{"arch": "quartznet", "model": "self-supervised audio encoder (BEST-RQ)", "dataset": "notes from a synthesiser with random patches", "train_examples": 78125, "n_mels": 40, "hop_length": 160, "input": "log_mel", "win_length": 400, "codebook_size": 1024, "mask_prob": 0.05, "norm": "batchnorm", "activation": "relu", "depths": [4, 9, 4], "kernel_size": 9, "stem": "single", "widths": [192, 192, 192], "init": "trunc_normal_002", "residual_init": "zero_last", "optimizer": "soap", "beta2": 0.95, "lr": 0.0016, "beta1": 0.95, "shampoo_beta": 0.95, "eps": 1e-08, "precondition_frequency": 10, "max_precond_dim": 1024, "merge_dims": true, "one_sided": true, "adamw_lr_other_params": 0.0011, "steps": 40000, "batch_size": 256, "epochs": 131.1, "lr_schedule": "step", "warmup_steps": 2000, "weight_decay": 0.03, "adamw_weight_decay_other_params": 0.05}
Rows from block 3 of a small self-supervised audio encoder (BEST-RQ), named by matrix and row number. Rows with one number belong to one channel. Each number is 500 + 25 x the weight over its row's rms, rounded and kept within 0 to 999. All counts start at 0. Numbers have three digits each. After the name is the row's rms in percent of the matrix's.
After each channel's rows are labels from the 100 clips, of 14848, where the channel reaches its highest value: "strongest on" is what is common among them. Only what is clearly more common there than usual is listed. The data: notes from a synthesiser with random patches. In brackets: how many of the 100.
# convs1: first pointwise conv (model.blocks.3.convs.1.weight, 192x192x1), inputs 0-95
# convs3: second pointwise conv (model.blocks.3.convs.3.weight, 192x192x1, transposed), outputs 0-95

convs1.95 094:490493510487536502527464508488479509514516485507497480479503508457453520510464555499519480468491530492469480513482512525445485503524517499499460508485518502494488460514493507495495486502480530509491520518514485481548492505507511513480489520585516482483492498465517521521494507513527538488
convs3.95 112:497487508514487519499523501496511432496524450492508515456504511516500504508505496513495556503495523456493497511497478490536491513511512514464490493536514525478560497475521512510531508488513510483536491508487488485503516456489502524531423529482504493534492513482497468531511518476493524481
strongest on: drive (78); noise (33)

convs1.48 105:533439514494489522491511477513507539471492528520496468500557484475513469494480505452509561501474474488530488471507507514542481508482479549518509519508480478521498494529481529514508510487492505495455495522507506430508508427552512527531506505501498492523532521514444484502466508484488489499
convs3.48 114:469478494517502478497469498483523461506541495495524491504419493490529481459465494561538496532533535483525519477488468515548459463505567507469492529479532502506491532491486499468504510514454500505522465445479478538512497501534518520469489521512514488521458490512519520497554490537500498503
strongest on: glide (64); gate (52); square (32)

convs1.17 101:536515521475469510499472494539484486499524522539503542493516489473537535523517451510468502478489496500485509483499504554540531559521486471489523512458548458573466496511515482501499476518460486477546488537535502510479475523524471526479473476489478476488500480448536502502484519488507496521
convs3.17 105:504479518540496481478523481488487472479531544484506503485503497527490489510520511527498505479466518473478503493480557479493514487490513495480489522483493478536555488521546469480541529522460492419488483473495521502506529506475502519496510526523438432545479528478499468453518551475520490499
strongest on: square (39)

convs1.68 103:507494484504543493460521443489465478473550509501443504493481471559549526473490492520494503521531544490484482481512479496498505504499482519490470489528503508485501458498471523510492483548490491522533499475496471534491521519525504544491520477508504473537548504538483495478510493490434536511
convs3.68 110:454473497566492512547504474456469472495496511478507493522506527506536489484532492504509506504489539516461508549539499460505498486507489551538447487484509529477506509505497489469549471514515513507514510498485531497509486472526558531523497493492484541509488525488515519498513520509527561517
strongest on: bass register (65); gate (54)

convs1.22 107:511510501474471471499515489530465487497527507486487512503506490468525492459520439512534479494522468505536550473491507492500523508478485522485489499473517488514533482463488525502493494504507517481456500539499515508499508509521476522460531517491495488477525484456548533529505522471506505468
convs3.22 099:531548508491491472488499530507458505483520477529519516482532503492491476502486481482493530504507522496487518502545533432528511539490531511544507493498487511488466514515487480446467496496525467515554521474456502488456533512516523454462518495476444539476512504498523495556514488469503493498
strongest on: triangle (36); square (29)

convs1.121 099:506523495504471484465498506475516545520463491492525491510529510499479504489531514500481510494519515525491504455537463529494536466486534483535523464499503516544523535532525500517478499487484496508499429456513529475497498495483493468490477497530515538437495491479518507467504496482459530503
convs3.121 097:505488534487478495564522504533525477567507486514495433521421535473503506473509495498508509512516501468467495489503480517498518483536503489472463516489555503474523486514515492494503483516481522499548498473465518511493536489461506552532493511501510533512451483469526456468477511488511494521
strongest on: gate (52); drive (51)

convs1.153 100:523517483564494484472518516497485537504556521520496452477494464448494457497514514509499510493474527491479453515519511561519478467521513499517512479557477570484509499560508490496466483528470485480531481461480518497472495527497472536520446482480492471474448514501460483499468519502540517494
convs3.153 106:501507500447471511436456480464469494494505524496474483509491455480446494474479481520490552508500524491526488493529518526480549532461446520518534513495518503526517447486471492469518505492530487508506506482487507493513532484495450512493524527515533498467504489524501504495472500482500487515
strongest on: square (28)

convs1.157 105:472446507543551487535513488475503521521519505508498494476521488499489494536522484519524500517521459527494545490473539501510473510518491540472533516528484518486535544473469468493502494486503500544486521490480450475515506462522502564527517465501527506517478493496482455520493500515538517486
convs3.157 101:506457476506563531492508572482534486529503499483510511488522468530524492516511524504514517521522514466481431482498494493462523470438486484471541527482537539500507533464526523529496473503503498503504482477533523466480434508498508501477452506479536477512499500472468480492492467505497477489
strongest on: echo (58); pitch class: D# (25)

convs1.126 101:536489465524490484527487509487505505510504587474490499498482457497515505472507513510528512455492468416506522500480502557507476508500492480517517532494494463487484514492508480498513479527485479518490525495597483516524500498510489504506546482531491504553544492511469528504494504493485505490
convs3.126 115:550502498488496529510528525517501497520479515487509494515458577485495472515479496491479497458510529508530529482502473461507526468490515477487461511521505500488473502491465507554502512434497488477516480505507526463528452472514530491507496436493496489541505506493498508485512499605500522488
strongest on: tremolo (81)

convs1.184 097:495512464472494521481512500506466458521438477515503499459458483488506529503488512512474510512452490502490525531501469519471485501462490469502512507482517511488519480493485492490541518503490528453499513504543515504510515523510496514538494505469512524486504447465475547452452497479499486493
convs3.184 076:485495477536488503510496512517434523512470515575546473456455504488503458513545491462483494502496476493488511528473470471496483522498516532470542483498525484492488494523527499510503461487487519454488516472456527511506538480491533545489487444484528498497524471480495502481516512518449512509
strongest on: swell (63)

convs1.149 101:477504525500496498533542480524516503513510518531470525501537497478525503474510497505430518512480518505503563471519479512532524466487468501526504510492497504541490563485482500461550505468472563475496493554511517507485523517490457538512508498503511481525439484512508491505520486499480490526
convs3.149 102:506494496514513519462536468484456521477492529493490554469511495518487497478470536530508470488495547530510511522516518471543496514486488493487475509471482516530501470506520510480512525532501529485475487526492491495450501501493506512496508484454476494511493498558528543519543501499531452514
strongest on: echo (50)

convs1.168 099:503518508468480524476518468505472475498484475500528497510520496486513567513562511525495507512443466521485515487515476458484530546500519523478500483517520507490484530485552489557560502537467502509478454508465506513490502511481506498528465486476480523507504506536529524532461480459504494506
convs3.168 090:486491470515525498535477451509489489490480505546501469474551465530496521497474505466495499510459424494466526532495460533531517520478485522506533478495497536507480495501509499501517482500497508500469532475457467467510527485502525460512495470482484471502466487509532486489514530477451479477
strongest on: bass register (70); gate (56)

convs1.119 098:510500487506523524548474530497489437528487505553503537489468481505479504494508485496497520504512489528491514484490555464530514537499496521500542497458505493512478520479507528513527487508505483578532469500489512499509538516487531442506490519483564489481493476492499504497515504506503521505
convs3.119 108:527477529504522473527493444512511476475510512531505521512515492507510542488513557546513489501497556486531541514511457541503474497499485474518473496521557520510518527479555490486477526562458515488485507470493488473534497543511505447537506531513512519511465487489503495514463502505506481486
strongest on: square (38)

convs1.185 102:465502544525461484509529534471506457456460489516501475550462500470533491529471513511477509536505518540472511530481512508503500542527454516492531542519488508481505498516517516507437514477474491422555540493465517505460497484486512507520474495476541504524465532514491503527518533494488491515
convs3.185 103:489454478451526498504489546430477434506485462475526506483521481527503522536495485483530519513510521465495466472485482453501499474511462483495502528503533488542490497458513468503514488534486507464468555484469441481504521516506494521509487507499485512508504520517498468496509509524517507451
strongest on: echo (52); harmonic FM (28)

convs1.24 098:522592522510520533511533465516473476508489489524486528506548481500489511486491526476491510506514486494511502488463512508467503471491475490492493463498523527536486466545515553462498493472506495478531475490509470493524495545513504403519548523492529544510475496493460451517530507512450492490
convs3.24 100:543508471486486502494499528503506468547481491519488480486509493495515508494529553522483481457506497507459483512485513480502519509482496544533523459490508534460533474552525521494470510553493520514512474484527558451536492502480487508518463487497505500513461479477479512487487462550491516525
strongest on: pluck (72)

convs1.169 096:525488480487464482545468477494504483492469485463491528502443513481467514516504508498507451490514491543558480521489521498473537494504491490493515484493510480487478506494534453528525512466555463512498505508529505472502490485502516477497526501498511481513544511514481485517509485468481495531
convs3.169 103:525515497492500459490501482537489558506446538467480499559475496479502533482502524486530489509518494527500527466505491511493492507512491502561504491504480484513464488532478485506490471511488499516456451529477511484516496533511485453492554484503510545466507482504524546482501423508531488520
strongest on: drive (95); gate (60); noise (36)

convs1.29 092:569499506472496482471450479507457503504488497504464463533509475489497508486550515512503527482526495473520498476481527500512475530470500492542532521503494530527509518521513502515517476495472513513528514493470485535497503528500541508455502500451517489529548541481472492464513508509499527470
convs3.29 103:436507518478462477452445513500516455508479464509516500493482482520518516523478514487512487551477470488517489488490533503534516502497467511493548531505528539538470541480492515517473486454523497518509491455514486452494522511534496475530473521535520569483498491505508528515546487485513490503
strongest on: filter wobble (43)

convs1.104 103:456528464503551505539553500485504503490523453503478488463511500517502555474485497514511513527513533544488530477490519490465503460475502568511553496509516498515520491474518554531499476516447483490485486506467486512538509530490531485554486491499528516485467514492462490535463491475518516492
convs3.104 069:504491467504543523470501497469428488500521512505476503489461481472468476477509478478502520493504478510461540538491497535487501454458512462500502546507517512475486482492520472501512392502453487489491500523449479504532485496497479510511499475505516532523483486494466533493499579465502524493
strongest on: drive (87); gate (63); noise (30)

convs1.80 096:511520470470505491436470464521455524484492505516487514497486475482531471518492469491527498528492514520550505510477526586492529480516536524537522477499542494513548490507483548529518469492481536516531508520521478507495490483500487495528515505511479469491510509519501461463479495539467476505
convs3.80 097:523518488521497489466475502508520499512459497481495491509456483481525523539471522506469487496479523496468474506502516488440515495510513515508508509496518492517462498487489526494547503485494517478525476532500490539484483433463493497487475525453527455523476515491461491476466487456523505496
strongest on: triangle (31); inharmonic FM (28)

convs1.67 108:515541501478454486528463487539537535462431510482532482505516488494515501501480487463467489484488484505487469483496510472526477463519511507498495494499478543498528522497486529551476480486524446487501482479473553481503495513464512529472496521561506516472550521472526453493552510485492468492
convs3.67 100:480502500481518521438463498527499497520507509496491475539502485481477482458483482517534506566466494516534519503524467525518501472474501521504520513474522478490468514497483520508553488512499488526503459533465513500490482507496457489459494507530510507548461493513535476512530475480453457502
strongest on: drive (71); pluck (56); noise (30)

convs1.55 101:499511488500504538532512522503500515504503491485511473472487492464433443511473505526538506512583509525490508486522502487511475471545580509530549457500498501473494509485480496498462510427487497505506424525487504477505513527483509519480504520517519489471500487465483513517505497544487523484
convs3.55 104:495531506509481514500509500494493462484517468520508512433485453501495481494504495479475553513541447503504505492526463534479479523465514506509484496502520497506556488470488514488522495509521516491493505517481471511536519479483505521532481469506529534490482529464512483510494539488464497465
strongest on: gate (76); no filter (40)

convs1.14 096:512510493478494501502507509501486473498500486503494472504535500505541479532479492525502538484464521528561481507489543485529434465515497476510475481466471525505502520464478518513485484486512487534532520509487515541484549469507491546479441511491515502524496489493508473474489484497468508492
convs3.14 104:501483530514491497517526504436467493500532508508476490500473526515521459528548473439513513490440465483514454511490477510478460472531522470488543493442528538499512519480520502484489480488511558503456528490508519495474499502487545550503506503509514497492487499466489485477532483465483509510
strongest on: swell (56)

convs1.172 094:516562534522496536498515454508482499469546482485530487464507485470490494446538514511490500517512516522486532467493481526500485449491483488516458516496509481444513514489520468508443497487477544515542494488511491515488524542474462512503542504498515529508528485531529492462500541514476485497
convs3.172 096:490445501510484510487474487504476479459503454487474481493503483483512519491458461491490498473504462504490469511524532530513502508512500527506503481507501544480544495476548456500480500527514487486522501534532465504511540470474446509532478464464483476497511499423535496479533512480476476472
strongest on: pitch class: D (25)

convs1.62 103:519503513516475504496498502474477478526521544460505471456542494491518508465558509462494522442508469508493526496511503517510539497489524476512493524531507533488521518477481493519525501535489483508516501512503466521495482509499526557491567492491425514518545482475484480501520483478488503506
convs3.62 100:529526489450526515498505489507496529478546498496474486586495503523508495516443532472501518494516470474511459503495527487488510471513505503496518502514516521544483503505506509473480513504482503480504483497495492520479473518479510514440494476480490502495528474505477512513519495487501486491
strongest on: glide (61)

convs1.21 118:473512538496520503472455442501524500510511518487526470567467500498506518429535549517512510488522515504504517499511519444466469510507479497488486500490494514445548522459542485477507489492494555514524462448508469492476521506494473510494503509544493522514517508521537491517501507481515483446
convs3.21 110:480468482532506541471502491502481479473486544539522551477517504501480479497532491493483478463492515541460559500515502468519510465486557477543473515512542530492473522489492453465500479482495506547472537501486452486503535518503514504504488493515497480484506473473506495483483527480553485474
strongest on: harmonic FM (32)

convs1.77 104:506510493522520496494570514466500455502518491517487483467504489510476481471527480514480496527545495514514487507481486517501512511477530457522490528497503460528525501482497479507459498540490479511478523500509501476483473494527508554506509514479538503488495469495476535420468485480513509521
convs3.77 092:488510503526531499507508506490519521523564477468474457506532485477519556498480494506465499510534516509479531494510498502515468514509471505516502509484479490481526505481499468477495489522523475504517486516496474547499467501507503483490510532494462472509529530523476494534525529539508515447
strongest on: pluck (66)

convs1.11 096:533521457544499518427543494521489509446534504475486521477528474490467499493481447510508505485476490482520504517527512452533518533473509501486478511482501479548495501512447448500544497537468493493509541510513503445527512472486518492482487494485512502520521481524504514483499503531427513523
convs3.11 091:519480513488497487491550572494462495505538460508496516521489503488471512546478528467470534494489478489547499493499497509491502463490488469486501489496490501541490517517511535469487477495564502481511535486477502504496467498492511545524479508463546482551510470510503470548517457452494482507
strongest on: pitch class: F (28)

convs1.98 105:511481498519528510465523577488502514489486515484481513556496486502479467492463524501506471477523489520516496547506485528492479488476503523534502480503448510544526510531497490499472506493469538482541510480467492494488550508530505508474512471500493528504477495498494463509475489518456510507
convs3.98 106:482512503537466455458488512462477507469511480474484515512521466503518515525550486490509497467486528493509492538524475495544480496511498479502497526524494468496499526493472513479522493532506524526502484501493512472535563476486489482520489536475506502475537512452467539544513496453539473510
strongest on: narrow pulse (26)

convs1.65 096:529499470508560487530474501506503497489498473492492578479518462507517504495477537476521508516502503511482469478485473497490512501506492534492504471507528473470530513488518532472471475483538515527399548447498482501479522510514525487477492491477521522515506522518508464486505488545514519522
convs3.65 097:528498469536519490512510464516531479411474483501505528518503496528524528492489501521489508473520510461495508512548492516536531465472505499515483468532494520484501516512511489467545515506510496474522490508481533532491461484485469487492481489486488470504494502498551524495485468500464516476
strongest on: no filter (40); square (27)

convs1.97 101:489523530490466494488520456484522491519507518549531524460487477466427541541475475537484491490510522485514516513540503519461529521505449470482485527490480494493511494509474515483532504480453482462529473521510492461474521488490507480466587485495469509504589533506570507526478503537494497478
convs3.97 108:474510490510515467475481491492508492463495474582466514485444454472460493504534491524521463486542504507484533517469534529504516514510542467445507487501503470451505453511488492515499497522469457493507513488508476504533513486486550521507496528478488508526570538491492488497513512503537482494
strongest on: bass register (68); pluck (57)

convs1.142 103:543529520460486506474488495481479504465505487458521467456477495515511448453511473476526535471574517479498496518496531488512508509528535477481481506526527468428535501525511532490456498506535487499479485489459473502504487490502524520517483475518521487468479499549483495464483501507532504503
convs3.142 102:538498498525487505521513503473505547485495534446526543491525501521537514514519516493488484519503516476534496468517471507525523492457545557525533475477475452497475513487543520493539491509476516518455456511498534467457475501475509512510526549496529493530442496464521468477507476495504528503
strongest on: bass register (54)

convs1.92 097:566476516529510507489492523484507553461547506485538495482522464460500489488502455455506522514468501503504475496478493483546518503484487519547488513539472518486502524527494484503462518505477391504503495517479489513494469473475518507532483517508489499500487519523456525544526499506511482508
convs3.92 105:479489498481491501468480470543465503512512478546531518465477467494562540510488531504539517524503496476556475480492516531428544537476492529503493511507461469539524510488499475520512501461504499516486487460487518527512507484510490521508508519513525501513478484499504488540497528508506532534
strongest on: square (31)

convs1.91 098:494527521509516487511505465483513487504500475534479517501442486541520501502466484502492540523511534502481490486491548507495485524514506484506491508498514503527488511491543512502473510473504494502512526489486503510489529508603587559494546504508540451506531488574512518503465515487503513493
convs3.91 098:551511493504492520512510499464508483490500498521514521451472464551511489469516514471501500498469485523563490476448495521562507536485523489490499493514483538449500467490504503510501522463511548509499518462467499490458466551418456466500473464521505428489489445504477465471487527485493524517
strongest on: swell (54)

convs1.93 101:481520555469510483492521526510475521474495495491476550507469464511449446553502534495491492524511476492466442490509484540522503505488527459523513481524477519533517497506499518513469487491485520517523474475529541519450500472501483500492514481500499497516452499489552493492492505499501519503
convs3.93 101:508497525476534516459519514463506505517509489501526508511496534486508504519535522449494454504494513501499499503481508566485496548528492537490509468519498504488485477499528469520528517493505524470482492519507529505504508520526493528542493490474497504492472495518477486463534484468461489485
strongest on: pluck (77)

convs1.113 096:516505487486512504486526526466477483473521464495513487523533480475489502501466516460501572455511512521466519523489493410480497468492497523476528521479530524498499499481498534487474497460473485528496538520544523517531474511483502471492510470448530520469485452537507472519488499498478479520
convs3.113 075:496483478506491488532504477480528478472508463530488486503557489539523534534477484547499529473490482452505476492568505493501497481496467532487517486521484496486477520481511511516532527504450484474496488483516475506487499481487517501508481535506471490558493485488523526517479462479449510494
strongest on: drive (90); gate (68)

convs1.13 099:496514503481461508528503517505534496521527502472472545522511491476465543556506512501476522499486481513449471527485435518495532520515498542501518535455467492540499536504503474499536487469502465491508462535521494540483480517471521551510491514507457500485452539476523523502502491502482511520
convs3.13 114:472533470488487492449531522480547523513490551489508469505468495450548474512471538512524498535477540519504524478493468527470517476467520489447504534524513484506503536462525505503494531553498525495522524519487523488482456515572517497527527498497466492476467488489507511488511488510507497534
strongest on: square (34)

convs1.70 102:486479498488533530481472528497459458471529505493509520467490507491519532484520520484513526466493474485466485468497447496486504499483501482521517447519550522476527554490487509484482510503499461481494534479498494538528493526477505516490507509486497523540538526507524470505541493484479490534
convs3.70 105:470492528471495508461455481516494483470511533473508526496504483475523481466486514490505506504517528513516512515517533479487564461487538498476505488515540500495525485490497464496544507525500478488500463526520515481493495485465527514509517533496503488515521491510543486468499520482508518521
strongest on: harmonic FM (27)

convs1.56 103:520518456450523515482486517490461509502528515517500512493477458515478476466470543523494509485436495491490495437488500497503548515552507521526509477488515488558483482515449492516495525575534531522531525479506507528544517506486488505520521477512495517513506520517478455513492503509526505455
convs3.56 101:530479477477526541489537533516514496499501517500529500519480515492505518467465538491537504502509499502491507505517485505521511483469554496528466521516528532536487522489538471482482448504518497479506508535526540532523485473508491498508520481470471488534501472525504486452494498498524509527
strongest on: pluck (85); triangle (29)